config.yaml
model: "segmentation model"
dataset: "made-up road signs on poles"
train_examples: 61250
image_size: 48
crop_scale_min: 1
horizontal_flip: false
color_jitter: 0.2
num_classes: 5
encoder_arch: "densenet"
encoder_norm: "batchnorm"
encoder_activation: "relu"
encoder_depths: [6, 8, 11, 6]
encoder_kernel_size: 3
encoder_stem: "single"
encoder_growth_rate: 40
decoder_norm: "batchnorm"
decoder_activation: "leaky_relu"
decoder_widths: [32, 64, 96, 128]
decoder_blocks_per_level: 2
decoder_block: "plain"
decoder_attention: false
decoder_upsampling: "pixel_shuffle"
init: "lecun_normal"
optimizer: "muon"
muon_scale: "spectral"
lr: 0.028
momentum: 0.95
nesterov: true
orthogonalizer: "newton_schulz_5"
adamw_lr_other_params: 0.00092
gradient_centralization: true
gradient_noise: 0.1
ema_decay: 0.999
steps: 7500
batch_size: 64
epochs: 7.8
lr_schedule: "constant"
warmup_steps: 370
weight_decay: 0.007
adamw_weight_decay_other_params: 0.01
Rows from block 14 of the encoder of a small segmentation model, named by matrix and row number. Rows with one number belong to one channel. Each number is 500 + 25 x the weight over its row's rms, rounded and kept within 0 to 999. All counts start at 0. Numbers have three digits each.
Before each channel's rows are labels from the 100 images, of 14976, where the channel reaches its highest value: "strongest on" is what is common among them; "place" is the part of the image that holds the peak. Only what is clearly more common there than usual is listed. The data: made-up road signs on poles. In brackets: how many of the 100.
# conv1: bottleneck pointwise conv (encoder.blocks.16.conv1.weight, 160x240x1x1), inputs 0-79
# conv2: growth 3x3 conv (encoder.blocks.16.conv2.weight, 40x160x3x3, transposed, each kernel summed), outputs 0-39

strongest on: circle sign (43)
place: top centre (67)
conv1.140:528488495541507508491541454476501495537513518505469502508499527468485505485513546473500529524518539501495480517499503521498555455496524464505507483531492491485487517562482489472537509485489467509480535522457463465508532535497530530467470487
conv2.140:474445530524471507506498545467514460491511451493465506482444541525510481483481501493491457496518476493504504490507501497

strongest on: circle sign (52)
place: bottom centre (52)
conv1.22:541499516482479474509507479507486521518490499480511496518498446493512513531514468523502525485472491518521538507463502512494521463503509463463539539491519506485514501535481476490471467510497522530518504517486502521470506497472479516501499504
conv2.22:496560470468508512495474515532489459481490508501462473504534510507500481454497518479465479509497468545554515513513493498

strongest on: square sign (56)
place: top right (57)
conv1.25:511476511492497500473494535503492471504471503553505502499525501443495483542509490515482547502500477534515493491406541471543530488489492470462514495478462487506488488456535513484489535505502496501564517505502527448515502479550480483501511464
conv2.25:501508452497507508465515495475539511507485441515518433500543508553521517505494483495531494499476478509514476495520505472

strongest on: square sign (75)
place: top centre (80)
conv1.28:491482529448506476536431528500501506490544545495468493476457457514512517473518489540491504486521507473530509510520516525476483503508501532468521488549494521491492479519510501506489490486510499489468521523521500516491497454531524472506484505
conv2.28:481506450473521476506529458514513476482497525464475473512492497478499495506490471474473513562520486532529499465494452496

strongest on: square sign (50)
place: top centre (96)
conv1.155:506513502488489478490459485430517524517523506502486503479473500509463520482495488534533514506451498529505512498475516482512521507511538472542489452467531445455485442494466517504539419523518496514516493546514528496484532453489512487493534457
conv2.155:483502506499548509457521492511508513463509472506509499532455496446530530522499472504476535484502539497492481513528554480

strongest on: circle sign (41)
place: bottom centre (59)
conv1.96:509484506476474520520477461496520520501539493469518510494515469525504488482518473462488509480480504573517520557514514532500525468514501504493509521528489523508466491512555529538505489494481465456454520507478495524497529523510461521461510494
conv2.96:521546507484506517498535447517470478514476508453471466483467484495532504480467467479495510486514511518484490498474551525

strongest on: square sign (48)
place: top left (48); top centre (37)
conv1.30:479526456463521509505448531517508492508476483526435506534507479510493527480471481449496501539491475447502508561482513484504493509479466504493477484525522447488502509528500507481474523447506486513500498525500482559523506447532459464517452506
conv2.30:480551513508498544483514496530530504509534433516523533494499498467492531486537523522529474495515498510514514492519459527

strongest on: square sign (53)
place: centre (47); bottom left (31)
conv1.137:497428487477498497508533549517516510507521460502507500515475479490531503494459488515514512510514475479528495513509526482530500474475517496463501504477465483515467501501504467474560537519480456505529467502490563471489507462552491500482456481
conv2.137:496479451485514472559495451496504521467477538488519490466523453506522517486489475491519505468483458495490489509465503508

strongest on: square sign (51)
place: top centre (49); top left (32)
conv1.86:496508512496538500506515541474501503520440500516510478477463529531484465511490453510551505482544467473479518505499501472518513558500495467543530493501539474513495448476501542533506481488522514493508438421534499492505505508473486488492531476
conv2.86:487496531467518503446532532511496507481498526538519505501475494480537565505481526525508538495535488477479522530505528494

strongest on: circle sign (41)
place: middle right (44); centre (28)
conv1.142:486505479514519512481474448522511502547525565457524510509514506526521507508475507493502473481458524492497492516548483519540510488482503538495484497513495509442507516467518507498521525477508468506503516507503490453475528543524476494469463542
conv2.142:483487484454504496538484444459504501479499515514483465487495494499486510493458482471473515473483513496472440478494452479

strongest on: square sign (52)
place: middle right (65)
conv1.128:478501482491466477524426481502524547522522512483522493496494507513514539503497481477459509481502495489511489493502474493511528490482531499529507518526539485483473528509511484435518484493557470464518506483517500453504499495517451487468475484
conv2.128:475440505492502508517464483471490477497467543466504467496539503515517478471453520510484522466501508490502475466462521519

strongest on: circle sign (42)
place: top centre (49); centre (29)
conv1.159:500495497551507485511487529534497494514540482498533514538486474456519497505511488497527482497531469463507522501514511535497506555449502506560526548471489508478474487538485525525474511472493484530498506496512478498493489544469493528530475512
conv2.159:521481500519469498506474475477506493555489501506469492488443480513466430493494470485474518459470477486483499480495492482